config.yaml
model: "class-conditioned image flow-matching model"
dataset: "drawings of small networks of dots and links"
train_examples: 97500
image_size: 32
grayscale: true
horizontal_flip: true
conditioning: "class"
arch: "dit"
objective: "flow_matching"
cond_dim: 256
targets: ["dot colour"]
num_classes: 12
cond_dropout: 0.1
logit_normal_time: true
norm: "rmsnorm"
activation: "gelu"
mlp_ratio: 4
head_dim: 32
fused_qkv: false
qk_norm: false
inner_norm: false
moe: "expert_choice"
num_experts: 16
moe_every: 2
expert_mlp_ratio: 0.5
experts_per_token: 2
shared_expert: false
patch_size: [4, 4]
layers: 6
width: 256
positions: "learned"
optimizer: "soap"
beta2: 0.99
lr: 0.003
beta1: 0.95
shampoo_beta: 0.99
eps: 1e-08
precondition_frequency: 20
max_precond_dim: 1024
one_sided: false
adamw_lr_other_params: 0.0015
ema_decay: 0.999
steps: 8600
batch_size: 512
epochs: 45.2
lr_schedule: "cosine"
final_lr_fraction: 0.01
warmup_steps: 430
weight_decay: 0.3
adamw_weight_decay_other_params: 0.01
Rows from block 3 of a small class-conditioned image flow-matching model, named by matrix and row number. Rows with one number within an expert belong to one neuron, the router's apart. Each number is 500 + 50 x the weight over its row's rms, rounded and kept within 0 to 999. All counts start at 0. Numbers have three digits each.
After each expert's rows are labels from the 100 images, of 14848 (inputs lightly noised), where the router gives the expert most weight on average: "strongest on" is what is common among them. Only what is clearly more common there than usual is listed. The data: drawings of small networks of dots and links. In brackets: how many of the 100, against the usual share in percent.
# router: router (model.blocks.3.mlp.router.weight, 16x256, trained with AdamW), inputs 128-191
# up: expert up (model.blocks.3.mlp.up, 16x128x256), inputs 128-191
# down: expert down (model.blocks.3.mlp.down, 16x256x128, transposed), outputs 128-191

# expert 10
router.10:516652483427495413447539515553514483473494542404510478427459461517568487549513419526523441455627464452508452574481608553496485479470532451515568540434378499453528475539468465492583467465438539
up.15:479482535400539574483526542487443495498523420461535473484531510523485490518555574458595532516530485513466414526447508441460486505496448439468477570447438526402409420511538552589526514457581539
down.15:567402458532604472447535547508529455557505469502457381428447520453499410480510410449492541552560586457479542553561433470502501548437486571404436531373572454506522515573497559399470571432542472
up.16:507544565454403480478440501481492505498540488481429412468609541481461513453426652536348471500580491488530449565514483541487550462530473452641490544478613556501543504546495514476504464503526496
down.16:466398573500483429466479520462376370495473503473502454504520514556479439506371475432473523522535575599508518412509519512538464422474487509504423524463442576462541542449460492505561529472499628
up.17:541482500505521540513507545516530515562453449501394480459473521546598472517505573478437459508503603414467457476501527560468494565449551560615500488548547479445428612560407498467459605537453441
down.17:553413545525516473529503505447494552602531409478537513473516585488472493464569541435438529452501561526486558519522598553532454519510542463581508492574473565579406510543390565514534426404526491
up.18:519478536596533497536556413486488531558352496465575484544549484462428542563536457480503467547528489503457495501493494541519508559506410476498468447517484492526518514397508556450510403496580511
down.18:548479543473521531538452591559494494553474547498450550437477601536506466389490438517445506472539526498460510488318491527513437488532519492486548537602386519487403496473513563456494510504578528
up.19:431491487557449568453509549544549583473517546527536575547502511521492462488540570447513583427496548524560469515494485449544515508475511600527517458517529544434564552571462499515546532568451458
down.19:544546514508478316537493488494517444424457423536553517540526508539451512485453509702592498475494602539514567442513558469484514524510500454509531528554423551536488531485495463467542531500420476
up.20:386474529519500505551579506445467569490527435524476445425524480420460506389541494456428596545485565437542535500544586480565471564457465475474620585453405552501432413550472483461531500536606458
down.20:549461511475454462483381491483412520537450557427452514570462480603528448548483514504471486469612489468555546455512542435522563543514488603432363461432584553570442419543511472566524480539550493
strongest on: five dots (81 vs 17.8); chain (32 vs 11.1)

# expert 2
router.2:505456526456522454479599561486522477514536455575553456518511560388528434459514566443484540437544526564492500504575494512476492475594483552478504444578494522519462478453509467460423549542520427
up.3:513510500538472456548438498515548567430511507415461519628503580473470542469509624427508467458486460457535480506593567476477469561495441489570516545431475520471467494500471500485588550604438511
down.3:393517538484537473551553506414641538580400514453489513490505407471559566525464476539506534472491504399553516550545442490558523482537546446538446548409461478536494435508461556443610547540475501
up.4:567436471526541499628514567528491420526398471436462535487615425436515510489426481495520454464510471570552499438541496558484546426526485545458503470456453527500554472526476533508482507505508552
down.4:463511562593523537628554480491512580486593429472496448545491433609488583468540544464547561506411515626541482509488445545488462439526464524477540494542431527561579380417533566501548464462425511
up.5:532567504596553509521522403484474538472491505516544446471486519584507561497503416526585402453545567459504497562497489518526464504452539485554528450491574513571464543514544474521557454484570463
down.5:449508501519462522481509596425493564449544467392415508496506390507550523498533456569516523489487564511501484515496448463512537498549519528567511513490433575612540461477557501539525470514542524
up.6:483500465509499522483528447466472567442516445513396586469411481414472475492478488487470536484480492520503473546471503496460417508534489508458474529421468467615595447583480485543428435492520473
down.6:427514483499483459525418494497504508442558488456473377489507545516465540461581538560469457431593453488495608470479448501479615461532486549449562492508498529511494487561503417567545461574481513
up.7:413562498479558462440441508505541459439507618574519491535471546473600478470471474490474522441509468583524512495464515396490599497523497538435429461602487567626456516362579474548457525519570531
down.7:474510561543526523483497523441573459502443439558472513471499522553574467487518511476544477528506499473486480518468545443481495499539489444439591550568522581556449482402547411447488502487564487
up.8:498490505537460582506466480549521500504517408456551487434538515558547563434531505473460621435494431471538523471525524487460602461556503435485500500549512560453606459518543526359461476507539458
down.8:533436542561490568476496465423444580497520505436530450480479480541588616468505471460562500510525478479556551417445518401526461553587422518512502531506607552447482616481497478493597481613490463
strongest on: complete (62 vs 11.4); nine dots (37 vs 17.7); white dots (30 vs 9)

# expert 15
router.15:513476616436475562487518483493441501505505406520544582479552538408591557488490497529520503593473564496456503437523456524473406518522471476506446519593569541515551509541393508538469502434476462
up.15:525465562559527590506525503486454497489499543472619529417354504498580537492545530492601524561443453512514508421475493490572472542409521437579454396475574534417441496530540505525514489547501630
down.15:462522571535569521441486534454428469547557521495433536709414484542557502541458559441508483466486518459519453570578517473506532544560511482553517582467507560566538514504495463478434539513442472
up.16:636473476582536594521520482462487591462558428541488554537547560470494570458468466449447489512471519537536497430542537569487450506495457529500534473526528538487522490538476502506582434572411546
down.16:485552460465484436479479533562480498453460537469400486517522591480494598585532562456472562534536559448450481563512491463460532464560503551509466446530528502515466415583478610489481612478484469
up.17:538563512499453471436484376495529601440505505537494474515491491476400510470509561482423529511514528485466503555496550499412477445503538470555473398547495520463518481463497458538510485515503537
down.17:434533506552413504507466560470589470529469643517594520508605459629417500458474494525522417531461577600565463479490599485554498476548487483553480585539521461535476456501571538486485551463522511
up.18:520497496461494458498580400580563464486465531544512431421494481469478512461497466476491594475495541410512449480535527529438475502535597514466476514434509524491474606473443513524452479455455509
down.18:496501496517516600509543533537506494480546536493455562519489450583486551472477572553527478462450554516513487555546478548520523511514496539488492468491555528430540485485465559468430508466470551
up.19:594537458597559520441437562486557586529512488385525436390485503431441532533451546486456542471480460576491557507412566452584473449454636503421528511445474372463527542563535477558528514522368485
down.19:393492455440602506483537456534534544456524492460473504605495469569476580525454458551473580487432511514580502482557538621526616457500513540471552510505452447523431488589491513554442443484473540
up.20:422548389588493533459527507436515408586495562482541488507487493481553550531468497489554425443520425555472426495580546565532486422443510506451523578468551466448525586588548506586450485587570536
down.20:554430488474521452539539592470513540477420575536584499426502522519507568462573450525427469447480530421383496554438480405507500406532498525469578520504518506507504550595515437515479566590540497
strongest on: nine dots (76 vs 17.7)

# expert 14
router.14:514542555449544507452472514531451454490478420564531543515500465652555428473504481554418501517411478454592532466483518527546559578491501402609431504599612515445555478482537570564496477474515549
up.3:456561535502504513529499416477453405493460505493558525573496532610452462575544440513407513442514518508537515430509553516459508412476456528457481543462488606569368538480541414576535450459479461
down.3:478539537536507419502568500481497520441548458485367484400525569446586552529510476553423554514482442487460517536595472512465493479513470548513427485457542514522474498484488440580552510567451504
up.4:450596511513509530478526423519489515434480454508521511418478507451511545488512505541485460561504519506520490444579466538365518514493512634495544504490444487508385484484479422463506366476575455
down.4:577644514447466394478513613504502513481548547430535488462548453506518385499556487574500540535496469469492522462567452426429352458489441480463523465488544547410482462434495467577502544439595466
up.5:496537440485522458462498417517509535482547525499534528553438378424571533525489455426511507406526458481486402435468514469564556527476601548546502551425540446452454453494483469538444496602567594
down.5:531502515456452524487511608496573516456454552515539378479467514476549622477464479552473479440504543561470561538511513559572486576509479509519481499647488459475443471487455521487469457531505509
up.6:471409447460391542508466581449464541449374550433572537582581478442601484544547544478508434468526466511484471494508463567457574469444539443483451592443412513503523538462512513500539523443417524
down.6:412469501529493598483690467565550605447488512434571464502491493618516497475570525526464492601485509536474533586513454461521439530509483583480470529488496545380513509478470451509538500525469450
up.7:513488530580471602508478543521479528471472452551532568525509451508536512511476426520521475490536565504457516421549570477480536446462326452560469426549504453432526530493551437530577514488504495
down.7:420471493448555501497566439519479508481497525486519457595469472468450431508479471545597446458604577457422538527532531434510474531485572521576515584506491448586506456526472542495558414484502487
up.8:533454449490489548479531501494583462505531408437422501434504564480529506461485486447471400488510529565547502467525520476477540435433564467450562490417428589475486385415483474519549577527534518
down.8:572470533428499486463506452463587503504549514405470499457549519480563570599535504506612523530573565501515529427512558441502525535486501459490496600534552617462517429465497485486527514467388455
strongest on: nine dots (65 vs 17.7); complete (45 vs 11.4)

# expert 7
router.7:455573500506518412518524431484543521487460504448406451511502460495536482546573483540463487465564593472501423503469602430465531490436481479480566546453407496586532541526445478507545511510470492
up.15:458515525537480567448441546465493475438465577485555472391429554539473461383530558471525516553483464433507528476491423474562499544557545523466415480424484552491551521556534502491542441444446459
down.15:535455477501454596433538477410507476551433630472477456553540537472515509498568410512435486495451457448496521467523427518474545488484540530507465462507495493510471504574526500532465521573503483
up.16:556350576479411466527381396413545483423483533572487411483535473533523489581450549538497497425536496506487545499583467448564579409449545454448477499519416437476576452407476575466505380518493551
down.16:573522559457524456480475535539450500579567474560520511517456546483419546552547492464531473568448489522489430544537550494554655438369460445553614548467441557496430533491614492498496436464502518
up.17:556496503462468481504413524454596486457535524547467576552413503446451547425485399526486525509403476459524491527473530505493408483473477528500493454503490524531591470412496475528486577572495487
down.17:501488567581476519513466375561428496472420513467550461494443440497497491525529541572476482523422505496467475502482571512442518475454516524518423561512528401422496512388568522463471458465549533
up.18:463535463583506467440475525449523538495490529453468430486482493554490474575489499479512477514485520479470578537465545509539505499474421516569512416437528566471545582473514376580511530540401568
down.18:429583478451459529556512523511547568442496514452530494516530506605502490482459444507517488560540589571545566553394481570455447574444629458575512460515527557511433465444491484533490481538492408
up.19:451477456484565538477450395526483473430500510487447489423469514505472501554453579521413539610513496456534475405393487458499496466521501569506470516527599476443478486517537559513483513593443484
down.19:486546517502603519600464431492522426469510488481500427492504537456513495529383559495450461602448462559543508452455443586518483549497553538493485456420450487585519516530491579507432460517461501
up.20:422465505552398493562469461477502511616500463508500560599377541495526476476551519433512582432498385555518476493492495431502551524548512579511490542427475442582415460552519607420446505504541535
down.20:522461440574549506450515468415494542557539531527569512610549440528498494455528490551534570438477575464458519458515525518489535512531526532411608617497478555495486491416501492492433447557589465
strongest on: complete (33 vs 11.4); purple dots (32 vs 8); blue dots (27 vs 8.2)

# expert 5
router.5:578506674512527507482498453568433479548497434506507512451557488540577463546465482485496446548484535496463463521414470514543489551439526422448437573508590539512462542460436487554486508432536490
up.15:534459513433490536480498451521501580488538602456546534383487570413429570520556457491440464466432507491442485446519388562551435495514475530517529520538498504468572475530543496564457580520503592
down.15:489413480565552500515435493599619476539502458593511521409465475527469534485569482500450518373402511400491543497552458479499524496462504473449499535433590494503640484583554503494533535523569481
up.16:534600499439486547450521433493489398533528495436442449583472518575519466503493500479448533512488432481592518538473484471582502371462491437479488411510564546488445523405511459492499548523459452
down.16:511512499506552434419435518476474493534548527525553530509473500506441522434534523507467479507500424572498456522515507464492483383498425489470502495532514485556558484381498500444475537496504555
up.17:442559402373523523460437435454454496454507520497550516492492507449510501591395514529523469484521537448490422576525474558490476460528444543461462540409521537429438546539539460554503496516521509
down.17:598511442572488485499536429535523519456524556530537482447513503523482455418444563494572447424492564501543522439487460523558521499403542436467561465455545506484499521480524518512485567547561450
up.18:570506499471397524423430474486462485406467463534424493489441538450525517556473500433463517472476533491572487552515548522519447517449510502510534489479479493414580475457466533508520516541528456
down.18:478438506467443564403590543521577529545538540466544544540561504560602542456458511451491477479491457447536475528457577491502560614552445570490499420401477512557570537515490560530552504580574573
up.19:515483573442536509487518601532430450485562575517516516457509423500517559532595475589534399556497457518511428459546501521479436445498597541479492503482537403446519453445499490475502449490512487
down.19:483525524478505531463495618522459501429527448421447558441508467518542604513474467461574566575473491365443434430519439468543512414474469461495393466467462421486510515494488564548635440465534549
up.20:541581507481485451531503506479468528472605502524526490484458526485531566533521500456461458548533516488483490554581512582452430491396420507472534575480400618484476429489487439403495461588508500
down.20:555467486501443526527421397458483570413423553521562473544541500504497530562557464322563571539581466511486567439582487505494482394458467480476429438487608607503467490540502496470490512402500526
strongest on: nine dots (93 vs 17.7)

# expert 3
router.3:542521590480588531465514483571486504417496542596502460556600469601525416478475494535433505498446442499534472523417524508556523589481500419496463459473563552531435498458552556546469568469521430
up.15:544503491500506502522493453496524497465366521570489511468479419570511479513547392529619467516505547479459510518450571493486493412520395495455486562473471501472546523593585409517437428373550501
down.15:525504538544561501505434403503465489448602445616581409529491446563376555527511584462507597554480482554503550491519606516557454536529540470450530439580545566519447551659528458539523447483502470
up.16:427468530471380452560496569523544427467554483449450499579573498570486451525498539455500507512514462478491471515550493587483518466538512458523476458529484461448518456487464461521544457435529457
down.16:549432518511475547544520492549552555500499419512564472519533540394479446443487531411606491533473461471488498552540528574495479514478477499446483542538498519518502469408570449528576588507525471
up.17:414514547613473383510536509522497505434638461478550519605537467469532482477571496481457465547516447539502527543478464401469557444510534388517511608447466529534581464517519525498438397497464536
down.17:535467594510507527524520537483410470573543523507558564438537455459573514587530479451471464458610504513528416550529524433524444522444550469525484396520463507467579484473562502460454494484455533
up.18:486481526558425587510529555560528530457597430572475472507460542587538532564498472503514485504481517412452521561479584422460551511500481506462494461513490361528514550481554487424534437397450487
down.18:553452449518433405538443443496514421417449632422425470542477598478619503460465573531501538472437552542542482490437501508531547498413451534379523477441491497533527421398538435481503448444525556
up.19:577502559458472467481487417506538372506581449463546576446555447527516480517520448434507547535394436491523479487496585500459533473413459527522480512482518519523530450419456572502399443511521592
down.19:538463580562537435574463571538434475441563522545424483462516523405420458490550415424496534509436511496582542337492367555446490397611499475497561507488544460403498523413570546424491447455428491
up.20:535455490416504555465466503487544500539523485585462408420600526472569517530406539442453564556520483509517461546549559514523451478405504423469465590528509415435504501507465494515510521441559490
down.20:439569437507507465508409496579468533470482569467506491513556521509568426545494505529375474510490420526512524401493485520521458548455529543406545464496532448422550459511555533456569467431592549
strongest on: complete (93 vs 11.4); nine dots (58 vs 17.7)

# expert 6
router.6:484533548505478546494545510436471470415483480481494457554572523376442494526523509536515511556462559569491632432538483481489437478465607481502486484554453586511473498473449498437508515538444532
up.3:543482478427500475560606512480525457489569458412402356523495490467488463548494570541398477472538458477566456509452483466575529521523611506456518559469462571470454428541553516567431600446434479
down.3:486440476475460471488530486496522448454498583511497641546529589527493521462566463514464514506409464526588606562447460387552612519509456475384502412508523557469443506523564542530409641439478539
up.4:476555497525508531439550443572535511371502502456528455537587540531488560569609477475385382584505529370505473565434504563532406440443592439481484494490534469526548466495393470500516552445518487
down.4:520466511562521457458426489493551421487475528351440472497539465490500465486590472491531471629618459508520472447516469550558564528471613538413497440510483465563475507578468520517568489507465527
up.5:501467522451562558544489584513513522490505424448407479476591561503516525461516385489552521419417441379457559516596581421519552619567587534422496531461527511515496461527514574525524512500528611
down.5:470383497491513545579568448462589536552520532539534488444511430488523448533481471431454591385528442570471423511456522449430456573435501483487483489506559399535483491586482507525505443449461429
up.6:536519543466539506497569413475507440553503456400506504477511570377482541501530464523532516495536432514567518415483542512608600462550455543580493438564490527553494486472565453513462395547495481
down.6:585462558532549463558501549507470593469558466533464474531528512578472498491430481450471542484463542448508469526466469506463447480530506429592477534518486506490470588425514449511521503607549497
up.7:523466423453442470437557457485447532606467537494563519459532504481587487483526500553526501460481518555392509423459552451476471427555505481451457595465511478448484516375524483427581530507461501
down.7:530513456492470503566477556474497544569596523527579553438516528506467461451479498530595424478448508471466547505527506502560524533399512529538570486551514504497479506407553505597542533466461488
up.8:480418460533492516521619523564542517581384529434531456510492561566481487461520473525457471488530591470497560591432554533506482506637550511510470553525511541502606475451519446537496433528421519
down.8:529475483565465498505344490584465535627608453513517551468526560494520533494577571513462509536524543470505436396449529528495588519446440474492531434456422497429549432461485470521434524546469505
strongest on: nine dots (73 vs 17.7); orange dots (28 vs 8.2)

# expert 8
router.8:502514450541403534586431412437571581568425535443465422501458592472499490448507452472473599478497494494463554468554463413462557432463476553433416539465526467508428516515595492582477413498444588
up.15:522406401464478503433538606525455494416496465461596501501448533475481502554522443452513524542492328575562417521528531460582476628526579518522501490449511496530526485506443431448425485571512527
down.15:487487440510438437549521473533479431542511549525464526437546554515456570509563494445491505486388449475526546492425563529490528528398482443539562488432501581556432514459516431516599502339522490
up.16:507481500596483541476374528503473449528463540459488492500463556507551493513400534545561495566482485485445500434547507403460420573467456493460583509440498514490574450548476516445438408507466486
down.16:493471412493513423583518458499521506560499403709568527529526552469560581486497466571540532448493493476408513540539444526483425567464638485461409497506517517412495525536539481568534480522440434
up.17:524503525564501463475447547473501485429530611508537549549515415546512526475482420554574444590520523539476509485491463420449323474462503540525512526424466478440542549510547528513520483490528408
down.17:583506468569577488462564571484472435467480515565496458516534509564502423545417491528570477438544385473437473514502494489480488499463543561562584484535481512583477552440459528446501552503468535
up.18:440582485473507524389459557543511545417551403463503569497494482546525417515547470496527598537551545381596494501538519532476544543432521515482543580554513613471441530555457535443527546548526461
down.18:511502478523523481540493506480456433493558505521571567575504528505554440474536514483497435486423542482486488460485478549596628493461558454487451510477552595492435487438504415612329545498468509
up.19:477478437531448511495455503490471418502535443407452433489459635443487482503409543508496461391486585408602528465571562446602455439545529458417530474539515525552526520516521421543463489481529426
down.19:471523482564431514567431542552516499550509512488516515451510486588466542481440583437473506526475573555600517414496586460485539531409447474551524521546548482467525465489524449441473419489477534
up.20:517481457534604467464566512508487530541522486488486450550503448377512462412518574484492519523482438517468591593555498523618515447516525470412468535514566518492546551476542410570549585333520479
down.20:427516453476547577463465588501467501625468440520465465474535419492484454489487503437408458567554445470486412507592535548563511476515448502415509515508486443490472531529503391481537468466528552
strongest on: five dots (86 vs 17.8)

# expert 11
router.11:495461535496519491515563530452511506507526433542556453584477471413435486504445442449510546424485476579504585502556447508560498487584454567485489421531388524509417519492488449508476486549546482
up.3:517459573453573540465486516502451521594426523504517520518492464464514662467465427567414540525525497509508536550478513594519519485541558494504527583424548459456456562603471452506440518457494473
down.3:465486587515540413483503472518472537536533430524548530454555468538475508521527530525579496493443457449517405509449580498480477468454527539484445530505457481527392476515439420474465520521506515
up.4:426570549529552543563544429480500443490515514421477465580534506453551584560594461601536537470490456508549518506481494504547526593597509515564507516538573541530558432499506544537404601519468553
down.4:594535545494525429558510639545467564573427488559462541405508563622534531457500504542545528444457485505498403557389546514419497537382584488563481513525459482548498509455497389490486428515527450
up.5:495486514550506468429593523483507554459547525601554604504489512422475523515516444533568496522505524521503464590535542567510572518431591492529531510496505536524523441487443490432536490523414526
down.5:484552420567449423578474447504549478565496520571444472417494466426448456505495498565513528504496491510499474482509477534473492491499373503413511484482406430535484518463514456519576456475480521
up.6:471513500502534544563546566484462586491569558445577526566562476472495485506483573555550478588483449457547566542487546409406483594537459530514506380520428454442526496497463469445580524500510536
down.6:466519439456550488476473452425473432490462515478496428469462449423461459467577481435494505562508417400556487472477560503409405507517610528508522503437545452446493476492514508524560605450491505
up.7:513486512465422443543599497536499404516477545528364532438482543416484501378479585410466502502451539435502519513419388485588491559581582494575521576498528460467523474509469525403510561500488556
down.7:469440480541435533533503432538486539429479528597507455582522476580439480597425427361478428480440454539556552580437497442706481538471445533558485444440520471453522518477548580525477529551449530
up.8:510546474475489445483549439525520530505488511577489510558435596534491485490509411458572421470504373533516461552518482468440457498467518498396488457543372483567485449421484580401433431480493548
down.8:504543475515465492464493589520493501477430514407505527419487493478430459518510506377589488446460361529546526463554506463444559427501477467428538537528544524452414429435519553594429601414510450
strongest on: complete (36 vs 11.4); white dots (28 vs 9); two groups (28 vs 11)

# expert 4
router.4:423462534471419547425499512473415549506454636430531551533529538537497578508559515542444449596508471479568551465506466607463509549529541471508486495442596573540579482555521525455442528542500507
up.15:501520537519525511505514593445639493518533439540448483576524504473521512527496443425502578472529490386563558567535569616548491562446531488443504448499462419456518500500484550449481511509522531
down.15:543464503477532463514520415528494444546498452569501554477516374582504491447542446417477542468509481486611523439468471507542525496586502579426504543552465496526514553548550509540507573512448469
up.16:460441474454489556584551430474511568592453531582468441478504532461497464506435465531485527494442448437536492457573466518456526441459478487437506524517458436513478478380558444471493509476592516
down.16:425456504513535452425398568431474506479476474572506621423461506501434510426450514499364488451519407516516486487587455513524534509574565547410513455479612554438531512458437450489502438516594493
up.17:619508494442443442498460564503494489421538460544541436427526500546457509467582491570456452495489364524533596534563478553488488482477513486476450541493549490497416478462499435556487560517414493
down.17:438433446416509560511484468481571468542518560443466519481464520492464371601502403495435572542536502456553468436516522506504437547479451554447511495487459413485566450527493500555534528466482406
up.18:487462504576486502482399529455514600446544469466571500451545614519563605439488521485522501547494487479468583496511470476470451465533514527433483422447535465525476570532534540559405646535477516
down.18:519473486474468553502592535421502438488499404495514432480527427424536637537536581461624494521515464496455484498570485503480512542489458508524432473423380493507460528543531469455484415543469512
up.19:465463512521462528555541537481559491469513473419532520524505555474523526500426615548534596450451526534484524504411541417443566476553475480506451439441522478527522481519566437530519592517428478
down.19:504479544568519457516467391447555523519493488458599521395554539457510697460419469496540522477477399529502437565459516500449487571444472566536527551462474543527492517531513487471536411544413535
up.20:531504479497497441449628524531535527544536380453514482472488424508541528468498466498494473542433597531473462564433429506588473510515564582572480593568520568460524489563446577526357530486496503
down.20:501515473449498573567540424509533514458477518502354608575507557437540551499495571465481489555451585554437506506547404469456452466466468530449516473487604483550529555520600459501476474495458509
strongest on: nine dots (59 vs 17.7)

# expert 13
router.13:431501363456536533515448470498593474469491575528485513491379518448395506484541510436522485421552432547553536470500494544553532465501421578549559490467510478553536492540517500466521558522498431
up.3:415483565460405455585454607506535478468500510442514511438522465484644469428519513506542442455468480470500537465484484483394521461457590453402482406586433506482551490456490515543457478524480504
down.3:547506526422485524546539472505561565520521521490516554473499531471607476478470519517567542383403468487505482547447465409460430446594557532516460520558508525457547472521471447453495565543502533
up.4:502491538483517468461507542544487476539533480476408516567571435474528512477468502429407551437499525532462551509533506401534484476517561621466491560507541481406482580494501503562509457501425445
down.4:449554506454555455522520450507517517484441437412476518494514488434449543477495595432534513479539573501441446570473523534436501467501515495481507521496440542480506540466492437446362453478553506
up.5:504469399499468522501482385530436494452517452454455659460529594508555497507500584464535554506422437597512494499504433461474486424585568532461483403493487530544546588437488468451454607490575435
down.5:535556459514510481529549523511494477457541557516546432480534523568495434514532452510472518435480476496452534472400436365479533524433459478477503567493476461472586509435541471512413484624571545
up.6:420434478491518516472540458439427451555454474493414491471518496459564547540440467523499525484512492439426540556588540524452495527487490446498497551553441505625405570396486491528570495588475519
down.6:563476547453524431438517571516525604513494518577539454555558453470448487444494538527557466495508532516478425553536527459478495554499466534434493602518433492425456512508442417602485465495506564
up.7:529533487544487548437417383509502530512477539374497483547511445550567523432568560536511516551471484529458466514475466509463577509526598458415545494456472417526438515537488475431508540610523494
down.7:451459468459486532442562479473479447494478501547483506504411506480475496553406437503465545424457513524481558479474482444441482548542490472486606514488594425504423566529551412531502434587480464
up.8:506610450580496454520472425487501481516485546511444504499503580572608480530473500526528547506461455579500557536435473449487472425516512494510456480320504542530483559536491586526429376462393527
down.8:516571439473563481500453612512519566566465527414522534473443522438586530476497497546508474477428527449529481476505496524483527474474512491505513571393542519504460529538507488441518617521459452
strongest on: nine dots (75 vs 17.7); complete (37 vs 11.4); green dots (28 vs 8.5)

# expert 9
router.9:540528415503477470534529470462609582508464506406476500515456458492520503537532484470512579497526453495507529460574494427467561422484486592372359486431449527592509543557567407461520590450537514
up.3:512538572493553576459524450463555532452512479530533437597549448454525540576474447539453573561467486495511529486430451482471591474548493529531411393469542496532488656471540623558469537519500566
down.3:489458493502538540523554462490638473485563580526434450503567469517530526484502526586446500516415475436500523533530464496503473521505539501487578483508501518480485540555456472511501476488511448
up.4:416465471570551466530571476472393559551531514511420566477509446481470496483498503493534536537491471506597542547396468521479537534460556555411511444492507559499438479461489532446407545473461480
down.4:486462509496454475535518477491365437532437447536567523517558450520497407501517558524438477504499486533604385602333502442565422405540508490506529529536531545430527417498494507513316475494562536
up.5:462399500498459463559454573489557488612457546592486545437468369509412509527447498465501508607466509490496529485507484542532581525569523481588501472554471490570435448515442542454515414541479508
down.5:458442526505457541530526492510527598518540369461545499478501392454504522499507544508517536601528478579490480535529515425450505451512522470540520562568531542505445503462474555541442553522493443
up.6:546473404602500530459469451472466536460504490435464524531486524462508496488488593435506498493618562459409540444498547440473411617536429507586523544513503538534439491415476474440482431519449485
down.6:442475442552537440475507537581572529500396445484436499522550492526567526434534489487541554472562496514463586467499424445497496527368539510476498524672543560470463428491486470505632495459445475
up.7:584565466510549516416375534486520519443617495479472513490521524446476522490502537510610455467537592446509599501520478500451515414508499425547553532535444521572525440461570434518414337528497482
down.7:350500464463555402497546491466574553500526487463468545445506506508501525432534480515471520472495497428549470428529534512516473515463526480500546499522604496442540439539422553493545384560510447
up.8:560464508480609522534588487535474478450530495442508526460420459681494398420527532517433439388523439471528524538526480482460512606550473493566437450402470630550560500488380494503588419492484512
down.8:479472438453587409568477542475518430434421437461404374476485441340508488480553450527436487461491438482471538477518507419512548597589483482518494516375502568509522532514384505487505460465443551
strongest on: laid out on a circle (95 vs 49.7); loop (40 vs 11); chain (38 vs 11.1)